config = dict(
    arch='wavenet',
    model='audio frame classifier',
    dataset='babble in 24 made-up languages, each with its own sounds, syllables and stress or tones, from a formant synthesiser',
    train_examples=39062,
    time_shift_ms=100,
    n_mels=64,
    hop_length=160,
    input='log_mel',
    spec_augment=True,
    win_length=512,
    num_classes=63,
    output_stride=4,
    norm='batchnorm',
    depths=[16],
    kernel_size=3,
    stem='single',
    widths=[384],
    label_smoothing=0.1,
    init='small_normal',
    residual_init='none',
    optimizer='muon',
    muon_scale='match_rms_adamw',
    lr=0.0016,
    momentum=0.95,
    nesterov=True,
    orthogonalizer='newton_schulz_5',
    adamw_lr_other_params=0.00099,
    cautious_weight_decay=True,
    steps=19000,
    batch_size=192,
    epochs=93.4,
    lr_schedule='wsd',
    decay_fraction=0.4,
    final_lr_fraction=0,
    warmup_steps=3800,
    weight_decay=0.2,
    adamw_weight_decay_other_params=0,
)
Rows from block 8 of a small audio frame classifier, named by matrix and row number. Rows with one number belong to one channel. Each number is 50 + 10 x the weight over its row's rms, rounded and kept within 0 to 99. All counts start at 0.
After each channel's rows are labels from the 100 clips, of 14976, where the channel reaches its largest size: "peak on" is the class under the peak. Only what is clearly more common there than usual is listed. The data: babble in 24 made-up languages, each with its own sounds, syllables and stress or tones, from a formant synthesiser. In brackets: how many of the 100, against the usual share in percent.
# filt: filter width-3 conv, dilation 8 (model.blocks.8.filt.weight, 384x384x3, each kernel summed), inputs 256-383
# gate: gate width-3 conv, dilation 8 (model.blocks.8.gate.weight, 384x384x3, each kernel summed), inputs 256-383
# out: residual pointwise conv (model.blocks.8.out.weight, 384x384x1, transposed), outputs 256-383

filt.204:53 56 61 50 61 39 52 61 54 56 45 66 57 59 63 55 40 42 38 46 56 52 44 55 77 49 63 45 43 61 46 54 53 35 45 50 53 51 54 56 48 53 64 51 48 36 62 37 70 49 59 31 43 43 18 47 46 55 43 51 41 58 47 58 49 57 53 54 47 52 53 40 59 56 49 51 73 49 50 62 59 46 58 53 49 65 49 46 51 42 74 60 46 56 58 40 56 61 62 53 46 48 60 56 41 46 56 51 38 61 60 40 53 46 54 52 40 61 30 65 71 59 34 45 44 45 55 41
gate.204:34 56 42 50 55 51 49 38 44 44 54 49 48 48 62 57 58 43 37 52 45 52 49 48 65 43 51 48 48 56 63 37 44 64 50 46 43 24 39 58 36 49 44 73 49 49 35 56 49 41 46 50 53 69 52 23 60 61 57 48 38 52 55 60 33 66 58 49 43 42 44 47 57 52 60 35 50 49 42 56 65 57 54 51 57 47 26 66 45 37 51 41 43 32 60 43 38 52 49 53 56 62 44 48 44 51 29 32 41 40 46 39 63 46 60 65 62 38 50 52 62 50 37 42 39 51 59 31
out.204:40 57 54 45 74 53 42 62 42 56 38 58 39 47 51 53 56 32 38 48 49 46 31 35 64 58 70 36 56 61 67 48 48 56 52 37 44 41 62 76 62 25 44 64 60 41 46 50 70 34 50 51 52 62 41 36 60 43 68 32 36 48 52 46 59 49 49 55 46 60 39 43 41 68 67 59 57 42 56 51 56 50 60 45 42 58 66 40 46 43 46 60 53 49 54 57 57 45 67 40 46 71 34 61 44 64 46 55 38 41 64 45 56 42 58 49 63 63 52 58 56 47 43 43 32 53 37 47
peak on: silence (100 vs 41.6)

filt.222:55 43 44 47 60 45 40 51 62 44 58 37 54 37 56 49 44 60 50 47 59 40 61 44 40 55 60 44 54 33 44 46 56 39 63 48 53 36 51 37 64 38 51 43 50 45 31 31 58 52 74 70 37 51 65 47 63 40 42 36 42 46 63 46 59 39 42 39 42 40 57 44 53 26 53 28 39 57 59 49 56 48 55 47 53 51 63 23 42 59 44 45 38 60 62 41 28 76 52 46 64 51 65 48 42 51 55 43 42 48 45 33 65 52 57 51 56 54 32 46 40 59 52 69 48 59 36 58
gate.222:41 53 47 44 35 64 23 33 63 76 49 43 46 51 72 81 54 42 50 46 70 46 35 54 42 51 42 47 40 54 63 50 44 47 54 49 48 55 56 45 55 54 60 56 34 61 43 51 37 49 64 36 43 41 48 43 62 30 50 41 54 27 52 38 35 35 48 55 49 61 63 46 57 51 55 42 44 62 38 53 48 41 49 64 46 39 58 43 52 45 51 55 48 54 52 55 53 53 66 60 53 43 37 41 53 48 50 51 48 50 36 41 35 46 41 50 43 52 55 44 47 47 65 55 52 42 42 50
out.222:50 49 29 23 56 68 53 60 54 57 34 44 47 71 43 52 35 52 42 62 83 53 47 53 54 42 60 57 66 63 45 60 59 47 34 45 52 50 44 43 53 63 42 46 34 54 50 40 53 51 55 36 41 23 40 48 52 60 49 45 49 44 49 46 42 40 31 49 41 59 59 63 40 38 43 32 40 48 52 50 37 47 40 56 52 49 45 46 45 43 55 45 45 54 57 54 40 59 58 50 50 37 33 41 41 56 48 48 43 45 38 48 52 50 43 43 41 43 60 37 30 55 49 48 43 44 61 46
peak on: /z/ (38 vs 0.7)

filt.6:58 66 38 60 44 42 43 37 48 79 35 57 60 59 53 44 47 41 64 55 63 52 58 58 53 64 32 45 51 48 53 51 58 53 56 46 56 51 50 65 39 48 55 51 79 38 48 50 58 43 41 46 35 53 57 48 32 69 61 47 62 33 40 45 61 47 58 41 50 40 45 23 45 46 42 52 54 57 27 66 47 40 59 55 59 57 59 62 52 37 55 41 42 40 49 42 53 48 46 50 51 41 65 44 56 53 43 50 34 49 53 46 58 38 30 35 55 57 56 50 36 44 39 61 43 37 46 65
gate.6:56 53 51 66 59 56 56 60 43 56 44 68 57 70 50 52 47 43 52 62 43 46 53 41 49 48 54 56 40 52 53 47 50 64 45 56 43 49 64 49 68 42 48 51 58 49 47 48 39 39 57 47 45 39 45 41 34 58 42 52 63 57 44 51 31 72 33 69 45 46 53 41 62 51 32 60 54 45 57 60 47 50 49 35 53 35 45 61 64 51 40 48 46 30 37 50 58 58 47 58 32 25 58 25 63 50 61 52 33 51 42 47 46 40 55 51 48 63 47 29 54 53 39 53 41 44 47 41
out.6:62 71 64 45 42 60 26 70 55 40 53 35 38 57 48 44 40 57 56 51 67 41 54 65 39 63 46 46 51 41 54 54 49 52 46 73 60 33 56 58 39 59 68 51 54 46 71 59 54 40 58 63 44 61 56 56 41 49 55 38 45 37 35 53 41 49 54 38 40 44 49 49 57 48 31 65 48 52 38 36 41 60 35 58 39 56 52 54 55 42 44 25 43 39 36 52 47 54 47 51 46 30 63 20 50 59 59 53 47 51 47 50 34 56 63 46 35 34 46 37 45 59 55 59 35 50 59 35
peak on: /u/ (31 vs 1.8); /ʊ/ (25 vs 1.2)

filt.378:45 51 29 47 65 53 36 46 50 57 50 50 49 50 34 36 42 41 49 40 56 53 36 42 63 55 38 56 32 30 61 53 54 65 56 60 42 59 50 56 54 54 41 63 57 41 52 58 71 50 53 50 52 44 21 80 69 59 55 43 54 51 46 42 56 48 53 59 56 44 45 27 61 61 45 50 52 24 49 46 50 52 59 46 48 43 54 37 43 60 71 60 61 37 46 63 44 55 36 51 45 75 53 47 47 54 56 42 49 54 49 42 67 47 45 38 42 39 55 29 62 58 56 58 44 53 39 54
gate.378:63 42 39 65 51 47 42 42 52 47 62 71 45 56 65 43 61 55 60 62 50 58 62 37 51 65 51 46 54 65 70 55 76 44 56 44 61 64 51 55 44 40 41 46 40 60 40 34 42 43 43 57 21 46 65 56 42 63 56 43 49 66 41 54 37 43 49 52 29 31 49 61 46 27 44 52 43 38 55 61 45 41 45 51 35 67 56 49 51 56 28 39 57 36 36 56 44 59 62 55 42 41 35 54 47 51 46 47 77 54 46 65 54 51 46 70 34 67 32 66 54 35 68 54 34 52 33 53
out.378:48 37 44 47 60 54 64 30 51 61 54 53 61 65 51 55 55 51 40 46 49 67 73 47 23 43 62 48 55 50 36 59 59 54 44 68 61 51 62 63 56 37 50 49 44 47 55 62 64 47 56 60 55 46 56 65 51 55 48 33 54 30 43 65 56 66 50 55 35 58 36 43 64 45 44 63 46 60 44 43 62 55 37 49 51 49 56 23 56 35 57 42 55 44 31 38 65 35 41 58 46 58 56 59 55 53 67 65 46 44 36 61 44 64 43 58 78 44 48 55 53 67 54 54 56 48 43 55
peak on: silence (100 vs 41.6)

filt.113:66 37 43 40 53 43 55 55 58 37 43 54 63 66 43 46 59 68 49 47 53 46 58 46 40 57 60 41 52 38 69 33 56 51 39 47 45 40 52 43 64 57 50 30 44 37 47 34 43 49 70 55 56 43 38 24 32 40 63 49 57 53 39 42 43 57 54 47 58 49 44 53 45 33 38 62 39 61 53 53 52 52 51 59 49 44 63 57 60 54 55 49 59 60 61 52 48 74 49 42 51 49 37 60 60 51 46 30 43 44 52 54 53 37 31 73 58 55 33 51 35 62 61 68 31 67 48 43
gate.113:56 41 47 49 43 56 41 59 46 26 44 51 67 45 45 34 65 53 53 45 40 38 51 45 42 53 38 59 53 46 51 50 61 48 76 64 61 44 48 59 45 49 52 62 58 36 45 47 48 62 38 62 72 45 59 69 46 62 47 49 64 47 53 50 49 58 39 35 45 33 59 44 62 53 30 57 76 41 48 36 44 56 47 57 39 48 47 40 51 47 38 56 56 41 44 53 47 45 64 49 59 69 46 55 49 33 42 49 53 54 52 63 52 60 50 51 47 40 63 47 50 62 59 32 62 35 63 38
out.113:52 51 62 40 40 46 49 51 35 44 42 56 48 62 37 41 33 48 52 56 52 51 49 47 79 55 47 49 57 34 62 49 52 61 51 64 58 52 62 43 62 44 58 46 43 58 43 34 23 49 41 60 33 48 42 53 52 49 61 30 60 45 48 40 42 57 37 65 53 47 48 42 34 52 36 50 53 45 69 56 70 43 44 61 53 40 46 59 52 48 59 45 47 41 46 48 54 62 45 57 51 31 41 53 63 51 68 40 38 43 42 34 46 40 45 44 45 48 50 54 71 55 60 62 43 52 50 68
peak on: /j/ (28 vs 0.4)

filt.343:62 64 43 45 46 51 59 48 57 51 51 62 42 52 38 43 68 40 55 56 55 44 44 48 36 47 62 44 40 45 68 40 59 57 56 40 69 64 45 50 50 40 51 29 70 49 56 28 48 33 32 40 46 45 49 49 55 62 47 59 49 73 41 48 52 57 34 47 52 45 59 52 48 34 38 52 53 52 51 69 44 42 20 54 52 55 51 54 64 62 63 20 54 50 52 51 52 53 53 38 52 47 66 53 56 63 54 30 62 48 37 48 35 50 39 45 78 35 46 43 55 46 42 52 36 46 28 54
gate.343:47 43 58 48 33 43 47 52 46 55 53 48 71 55 57 70 61 59 51 58 29 41 42 53 40 47 39 74 44 43 53 54 71 62 63 49 51 65 50 44 44 58 45 61 53 52 59 60 22 52 55 28 42 42 65 63 45 61 52 37 22 52 43 53 69 51 67 46 46 41 53 38 40 51 80 57 67 46 54 59 52 55 46 46 57 51 46 63 47 53 62 61 31 31 54 52 54 46 40 49 59 63 43 58 45 33 52 59 39 58 64 50 38 48 58 49 54 63 59 47 54 50 52 47 55 43 54 50
out.343:44 39 57 33 43 53 54 64 72 48 62 42 55 47 62 31 53 48 45 47 69 62 54 69 56 60 51 65 54 41 30 42 49 49 50 37 53 42 26 38 38 49 55 39 52 59 44 40 53 53 66 49 47 38 53 33 62 47 53 66 39 40 56 30 32 56 47 58 34 38 52 60 52 61 56 39 43 55 47 64 45 32 44 48 53 58 48 49 38 64 52 62 40 34 50 45 37 48 53 51 54 49 68 57 62 47 50 43 42 56 48 31 51 52 42 38 62 51 46 46 55 49 53 59 51 42 70 34
peak on: silence (100 vs 41.6)

filt.246:50 50 50 45 43 56 59 36 33 52 39 60 51 42 56 47 47 54 51 51 43 39 37 53 48 55 58 35 46 41 58 59 51 42 63 46 48 45 49 55 42 33 51 33 42 28 45 52 44 48 47 35 58 40 63 57 48 45 41 63 39 63 51 53 50 57 57 43 48 39 57 42 48 58 61 43 52 72 69 52 50 21 58 48 30 78 43 47 53 53 47 46 61 55 68 58 31 48 42 30 32 41 66 55 54 38 54 61 46 44 50 52 56 28 56 35 53 41 45 55 52 52 45 50 49 45 39 55
gate.246:61 48 40 50 45 30 48 56 36 65 26 44 59 49 52 39 46 43 48 36 45 41 49 33 67 62 40 45 68 32 41 63 61 48 62 42 45 50 48 45 64 51 46 50 41 32 45 50 48 41 48 72 54 61 53 65 39 64 57 51 41 48 44 51 52 44 66 35 52 53 42 33 52 59 36 52 42 53 45 65 53 69 60 51 56 52 50 80 45 38 52 66 37 47 44 38 53 37 40 61 59 63 47 51 34 40 46 51 54 44 60 33 38 49 55 48 72 56 63 40 62 55 52 37 43 49 58 61
out.246:43 48 46 41 37 48 51 48 46 69 45 52 32 45 37 53 50 67 47 40 44 41 55 42 54 44 54 51 59 57 42 40 55 54 55 58 69 34 49 43 50 36 44 53 41 68 32 46 52 46 43 67 50 62 25 64 54 50 66 41 53 56 60 51 75 63 31 45 62 43 41 57 62 67 35 55 34 48 54 57 66 64 64 66 32 59 51 47 47 75 46 45 32 48 51 42 57 59 46 67 26 48 39 57 61 58 54 33 44 39 31 27 45 52 55 56 44 61 31 46 39 45 47 46 48 48 42 34
peak on: silence (100 vs 41.6)

filt.182:59 59 46 34 57 62 53 59 39 65 31 57 48 36 60 40 46 47 53 43 61 55 71 50 47 46 56 57 27 50 47 41 56 42 44 52 48 34 55 66 57 56 42 45 56 56 58 57 41 47 41 53 52 50 46 77 51 50 43 45 58 44 48 56 52 53 37 34 46 40 50 22 48 43 59 48 53 34 60 26 53 72 54 54 51 57 38 36 36 43 49 53 52 40 52 46 55 59 72 47 65 56 68 29 40 48 30 49 67 55 53 56 41 52 51 56 51 50 42 47 53 41 43 53 62 53 46 64
gate.182:64 47 42 48 58 63 55 55 50 42 52 53 32 69 55 41 49 39 37 27 47 46 55 47 37 45 58 56 60 41 46 50 41 42 58 70 47 61 48 49 60 55 44 57 57 63 48 56 47 54 45 65 37 45 76 60 48 48 39 56 58 46 46 42 52 45 57 45 42 45 66 48 51 53 49 61 49 60 48 50 45 49 34 63 70 51 42 55 41 40 46 57 42 52 36 54 57 58 42 62 61 34 58 45 65 41 41 50 41 52 48 51 43 41 64 54 55 57 66 38 58 50 63 72 57 57 46 39
out.182:47 28 50 42 59 47 42 67 57 65 32 45 48 55 29 53 46 61 60 47 57 62 49 62 52 38 59 36 61 44 56 40 44 41 45 55 41 53 48 43 55 57 52 49 63 39 47 51 47 58 41 55 47 51 39 64 54 47 51 60 49 55 42 53 44 79 47 56 51 52 46 36 50 49 37 33 58 58 43 65 57 61 55 55 49 50 49 55 58 56 39 56 55 54 52 43 70 63 45 62 61 59 53 55 65 56 63 78 42 48 46 38 59 56 63 44 46 56 53 56 48 35 65 53 62 57 58 52
peak on: /k/ (41 vs 1.5)

filt.353:45 47 62 45 46 52 63 47 43 67 61 62 47 49 47 67 46 41 50 50 59 46 28 65 46 65 65 62 21 60 48 36 60 58 39 60 49 48 42 37 36 28 54 42 33 53 50 39 58 62 55 60 53 57 39 54 44 43 50 46 52 50 44 34 20 58 30 56 57 53 42 49 46 59 51 48 60 46 41 53 46 46 62 45 56 46 72 36 65 48 46 31 51 60 37 52 52 71 53 57 34 34 44 60 65 55 48 34 41 48 54 63 71 47 51 46 64 55 63 45 48 39 60 40 62 63 54 55
gate.353:48 57 48 51 56 44 57 44 44 46 48 38 61 41 59 61 62 51 40 51 58 48 55 58 67 48 53 53 57 50 42 38 66 41 66 65 42 56 48 55 39 30 26 47 38 57 31 53 39 54 37 48 42 40 53 50 56 56 39 45 44 45 49 38 51 53 56 45 54 40 54 54 47 66 32 52 52 50 52 37 60 41 35 53 58 37 52 41 35 64 63 33 37 46 62 64 61 67 65 46 55 48 72 45 49 44 54 48 45 44 55 42 47 44 66 53 51 51 45 65 66 35 43 34 48 45 59 51
out.353:44 32 36 43 65 62 44 47 47 59 54 53 54 55 28 70 48 59 55 48 37 75 48 51 53 43 59 37 39 68 40 48 63 48 74 49 46 46 44 48 40 54 54 60 51 45 37 52 50 39 58 32 54 48 58 65 55 62 36 50 66 44 53 53 58 61 58 49 62 66 40 59 67 54 43 41 52 31 58 41 44 48 53 25 54 54 48 32 39 30 48 44 52 55 31 29 63 62 47 56 51 59 55 26 61 49 50 48 32 37 34 59 43 33 46 61 56 39 58 63 54 50 65 41 71 29 61 61
peak on: /ɨ/ (27 vs 0.6); /y/ (26 vs 1.4)

filt.305:57 33 65 57 48 43 45 54 51 58 57 52 71 61 66 62 43 56 56 63 45 60 50 79 55 59 53 55 57 57 59 63 40 31 35 60 52 42 46 50 51 42 46 49 65 51 52 56 62 50 43 61 57 49 40 55 51 49 42 40 48 32 40 50 37 49 58 53 32 57 44 60 51 46 47 47 46 58 41 41 69 44 61 52 69 52 51 40 44 45 40 54 40 59 73 55 42 79 56 44 48 48 34 55 40 41 62 81 41 52 41 65 35 50 40 39 53 42 51 41 55 47 72 39 68 50 37 46
gate.305:58 74 59 69 51 41 64 62 56 75 53 58 46 49 53 60 56 40 59 52 61 54 39 58 14 50 62 57 45 40 65 56 80 60 59 51 51 51 49 44 54 46 50 59 53 38 52 43 58 57 73 70 41 49 46 52 39 74 44 47 50 48 58 52 40 63 42 48 68 42 57 52 43 52 55 41 59 55 45 29 59 60 18 60 51 44 29 50 48 55 37 55 47 37 51 29 49 43 52 52 53 53 52 52 51 62 52 47 46 47 41 52 37 62 46 37 60 45 37 52 32 25 57 40 55 38 38 50
out.305:57 51 53 51 57 55 59 55 59 58 40 50 44 59 58 37 60 74 68 39 56 47 41 49 42 56 40 63 39 50 53 54 29 46 61 77 58 62 64 59 66 36 50 45 54 51 49 32 57 52 52 38 42 55 45 64 58 54 42 54 62 40 53 53 45 66 37 48 44 48 62 43 30 59 52 72 47 50 52 54 50 41 39 40 40 45 73 63 42 60 43 51 59 61 51 52 28 29 70 36 53 50 43 68 48 48 30 54 41 44 62 61 58 55 50 44 55 63 45 38 60 33 60 53 54 54 59 43
peak on: silence (100 vs 41.6)

filt.266:45 55 58 59 35 47 48 41 44 35 51 70 43 57 37 66 41 60 50 60 29 71 51 42 53 48 68 57 63 35 34 62 50 52 43 48 53 60 55 48 53 35 51 53 67 57 61 54 21 47 54 60 61 37 64 33 40 42 54 45 53 59 32 50 54 54 45 50 50 64 62 43 44 51 30 60 65 28 48 56 51 50 73 52 54 34 51 50 51 42 39 49 54 59 44 65 45 35 21 47 43 38 45 48 65 44 55 23 32 50 42 49 54 41 53 56 43 61 48 55 54 48 57 44 47 56 57 43
gate.266:54 61 38 38 55 59 44 56 52 39 60 48 51 46 46 34 40 56 49 39 46 69 58 53 52 43 27 54 68 51 47 55 65 43 25 42 50 42 51 39 56 61 60 56 63 44 42 48 53 56 54 43 32 55 46 59 52 47 69 45 56 34 54 53 61 32 44 63 41 38 46 57 41 49 56 52 45 36 48 59 38 54 38 43 46 60 49 56 56 34 60 47 53 63 48 23 58 41 43 59 45 47 51 46 48 64 41 72 52 44 49 39 50 49 42 60 41 61 43 68 49 64 43 59 45 47 39 57
out.266:55 33 57 42 72 53 62 49 51 46 50 54 38 41 49 75 51 57 53 42 44 43 48 33 56 30 37 46 58 56 28 37 62 51 61 43 48 61 58 49 68 45 53 47 45 26 48 52 46 47 36 48 47 66 43 36 47 52 54 47 49 42 51 57 46 41 41 41 59 38 33 48 48 62 40 44 62 57 49 46 62 49 62 40 49 18 35 53 60 43 43 39 43 61 43 56 45 37 65 50 49 49 43 50 58 55 56 55 56 41 65 52 51 44 57 50 53 38 51 53 49 38 46 51 51 48 29 49
peak on: silence (100 vs 41.6)

filt.315:46 39 60 38 47 58 54 42 55 44 49 37 45 43 39 61 47 64 49 50 31 40 53 59 33 43 46 30 55 58 38 34 60 39 48 57 40 28 39 59 62 51 57 45 39 57 62 42 53 36 62 35 39 55 60 39 71 50 58 53 48 72 33 51 43 54 47 35 52 42 57 51 38 72 60 46 44 55 60 53 38 52 73 49 61 43 46 61 37 42 41 29 46 58 53 65 43 54 31 45 47 46 59 55 38 50 68 60 46 33 56 56 62 48 53 50 44 53 39 43 54 42 60 34 60 42 54 57
gate.315:30 42 55 56 47 37 45 56 47 53 61 40 52 54 37 45 53 50 57 53 22 44 37 61 49 47 52 35 57 65 57 53 57 51 67 40 51 45 60 50 50 38 45 66 45 52 48 52 30 38 62 37 58 57 55 55 40 65 47 42 41 55 46 65 48 45 39 45 47 51 54 48 41 39 44 46 51 51 58 62 44 31 50 42 49 29 47 44 55 61 45 56 50 49 56 65 34 47 47 51 41 62 46 44 53 44 53 50 34 61 38 51 38 41 60 45 54 59 42 72 60 44 50 45 52 41 48 31
out.315:29 56 66 41 49 46 33 48 71 47 58 50 40 57 40 55 50 72 57 37 68 56 39 51 44 47 49 46 48 58 42 59 64 49 58 58 55 47 56 39 50 62 50 47 27 44 64 66 39 44 49 46 50 25 66 28 52 64 55 33 35 39 49 59 53 35 66 63 52 47 48 88 42 43 62 47 43 49 49 41 43 69 41 52 60 51 46 48 43 40 50 49 50 42 46 67 57 54 51 60 53 49 49 54 40 51 46 39 48 57 39 41 47 67 34 56 59 55 41 49 61 26 41 39 49 24 30 55
peak on: /ɛ̃/ (29 vs 1.5)

filt.88:35 58 45 45 41 35 53 43 53 48 57 64 57 52 49 76 50 54 44 44 47 40 52 59 19 50 54 37 60 45 33 67 44 58 46 43 37 63 58 56 44 34 37 43 54 51 48 57 49 41 56 60 63 66 51 29 63 56 40 46 40 36 51 30 46 42 39 56 31 59 63 53 37 55 58 55 41 50 51 64 55 50 48 42 47 41 42 31 35 54 48 48 48 42 67 52 40 55 55 36 51 37 44 63 50 52 55 59 52 53 47 44 49 59 44 55 49 44 50 39 47 42 46 45 45 31 35 38
gate.88:38 55 65 58 57 54 63 43 55 52 50 65 41 48 39 46 58 47 49 33 47 39 58 54 61 59 53 42 48 49 50 40 35 43 41 48 65 64 61 45 50 35 61 43 59 21 64 41 41 61 56 37 34 56 45 46 44 40 43 49 46 58 50 33 59 58 23 44 58 39 48 36 55 52 65 41 66 64 53 50 45 52 73 60 37 55 79 58 46 43 67 58 41 48 72 48 53 53 68 65 41 42 67 54 49 33 75 45 37 53 39 55 49 46 41 47 60 53 40 47 43 38 52 51 46 47 39 45
out.88:52 61 58 54 61 51 45 61 78 48 52 63 52 53 47 34 56 49 48 60 42 49 39 28 62 50 64 56 53 68 40 53 40 48 64 54 66 52 57 55 54 41 55 45 63 69 58 67 42 37 48 43 64 37 71 38 48 41 42 46 61 50 40 43 53 56 46 37 49 49 59 44 53 60 57 40 60 55 48 43 49 67 42 39 50 37 48 47 35 46 51 30 51 53 51 41 49 45 71 57 49 41 47 66 53 41 47 53 57 43 51 46 36 49 57 50 54 37 50 49 50 57 48 55 41 49 57 44
peak on: silence (100 vs 41.6)

filt.134:50 56 64 47 57 61 50 61 75 58 64 60 53 41 48 68 38 51 64 44 66 43 46 32 52 53 47 65 23 51 27 47 36 47 36 72 49 53 43 56 51 70 38 46 39 54 42 55 63 46 51 63 48 62 61 54 34 61 51 51 37 44 44 52 60 51 40 62 61 58 47 44 47 25 48 44 50 46 24 43 52 48 55 48 46 50 53 37 66 43 44 48 40 59 66 45 56 49 50 67 53 66 32 47 41 40 38 51 59 48 58 43 62 58 52 40 58 50 57 58 30 39 36 58 41 46 53 47
gate.134:65 47 45 52 46 62 41 40 39 48 49 29 48 37 48 64 47 63 51 45 69 46 38 42 49 66 60 49 53 36 61 45 51 56 49 52 33 31 49 40 64 57 36 47 49 51 56 34 42 32 59 52 55 57 48 40 62 43 50 37 52 46 67 43 34 64 48 44 48 64 48 41 53 52 53 52 53 54 55 52 70 47 60 47 56 37 61 37 44 58 31 78 30 39 52 46 52 39 50 48 44 42 33 72 58 55 31 61 51 50 46 43 48 56 36 61 56 52 51 45 66 58 56 42 47 42 44 46
out.134:40 57 57 51 50 59 53 58 77 58 69 40 50 49 50 51 42 45 58 46 57 39 40 40 45 53 45 49 32 40 66 52 41 64 34 37 71 42 69 49 51 59 41 60 56 43 48 68 62 64 66 67 56 41 61 39 40 57 54 32 45 65 49 46 38 63 46 44 63 44 34 60 58 48 75 49 47 65 49 35 57 38 50 45 43 63 53 59 66 56 36 72 60 54 39 32 58 57 56 53 52 48 65 50 47 52 58 50 46 62 39 69 70 44 62 58 48 49 33 43 48 44 47 38 44 70 46 19
peak on: /z/ (52 vs 0.7)

filt.298:28 66 47 57 52 33 59 39 57 34 48 60 59 52 40 58 51 49 50 57 20 48 42 48 57 54 50 45 51 48 55 54 48 47 46 61 54 55 36 45 55 46 49 51 37 29 40 49 52 64 75 50 43 57 42 57 48 63 49 52 59 36 62 45 48 57 60 52 44 57 44 55 60 41 58 29 64 55 39 23 57 62 44 50 36 55 42 59 34 48 59 40 60 47 48 37 69 65 45 46 27 54 48 44 59 48 48 56 52 65 40 53 41 53 30 44 54 51 55 46 51 77 50 47 53 57 25 49
gate.298:54 59 58 51 64 58 63 39 51 59 50 50 55 52 66 41 51 53 61 43 59 54 49 48 48 54 58 43 37 52 57 55 50 31 61 58 31 54 46 41 48 67 40 40 49 45 51 55 45 50 51 70 58 37 72 80 58 60 54 51 66 60 46 51 43 49 47 60 53 47 63 59 59 59 45 49 63 50 50 48 59 47 44 58 50 56 46 28 42 49 51 73 52 43 31 59 57 67 44 52 53 56 60 50 52 64 43 61 27 49 42 51 57 34 43 55 57 52 57 41 37 54 56 48 62 64 53 48
out.298:43 39 53 54 50 41 41 61 62 43 52 54 52 67 60 42 39 53 45 54 43 41 50 62 57 47 67 47 59 45 67 51 45 54 54 52 35 64 81 42 44 53 62 54 52 54 55 64 49 49 61 45 50 51 53 57 39 57 47 54 45 59 46 39 68 56 61 57 43 48 39 51 42 42 43 69 22 37 41 44 41 48 55 43 63 35 35 40 61 60 61 59 45 33 52 48 33 84 44 55 62 32 43 38 37 55 38 45 65 44 45 37 79 47 43 63 55 49 63 63 44 52 52 48 52 53 45 63
peak on: /y/ (32 vs 1.4)

filt.21:51 57 46 45 60 43 51 47 42 59 50 55 54 57 72 52 59 64 38 54 51 52 40 57 52 35 41 44 44 31 61 44 45 43 43 63 49 52 39 35 61 61 29 31 74 60 43 56 63 52 64 72 60 50 44 48 63 37 53 43 31 29 46 46 46 47 57 35 54 39 62 29 58 49 57 59 62 58 52 33 47 66 68 44 52 57 40 52 54 59 59 50 51 58 47 40 56 54 58 42 45 57 27 51 52 52 31 60 57 71 77 44 57 76 60 39 48 59 40 44 40 34 35 40 56 46 53 66
gate.21:44 73 53 61 43 53 46 51 40 36 46 53 49 45 58 46 44 39 70 41 69 51 39 38 40 47 32 50 73 51 42 64 49 49 61 49 57 50 61 47 50 57 52 54 58 34 46 54 65 58 59 44 51 57 50 55 69 55 43 36 48 46 44 36 48 36 46 53 51 24 61 57 60 57 36 36 58 65 62 35 49 51 58 55 31 50 54 46 45 51 48 66 52 54 48 56 53 46 47 66 36 37 59 44 69 42 38 59 43 34 46 48 56 50 59 32 57 52 47 39 35 49 61 34 64 39 46 59
out.21:49 48 51 76 25 62 38 56 58 61 55 41 53 64 39 64 50 48 55 47 49 59 55 51 35 49 45 35 28 40 45 60 51 59 63 48 46 50 58 44 41 35 33 39 45 49 67 53 50 47 70 69 58 62 38 61 51 39 52 57 49 57 87 58 26 43 47 61 64 47 44 47 48 29 53 53 55 36 62 43 54 64 43 40 46 64 45 52 41 34 50 67 49 43 36 40 36 44 57 40 45 49 49 41 47 42 41 56 44 50 49 39 56 59 63 44 53 51 51 59 52 64 53 57 57 55 40 61
peak on: /ɛ̃/ (28 vs 1.5)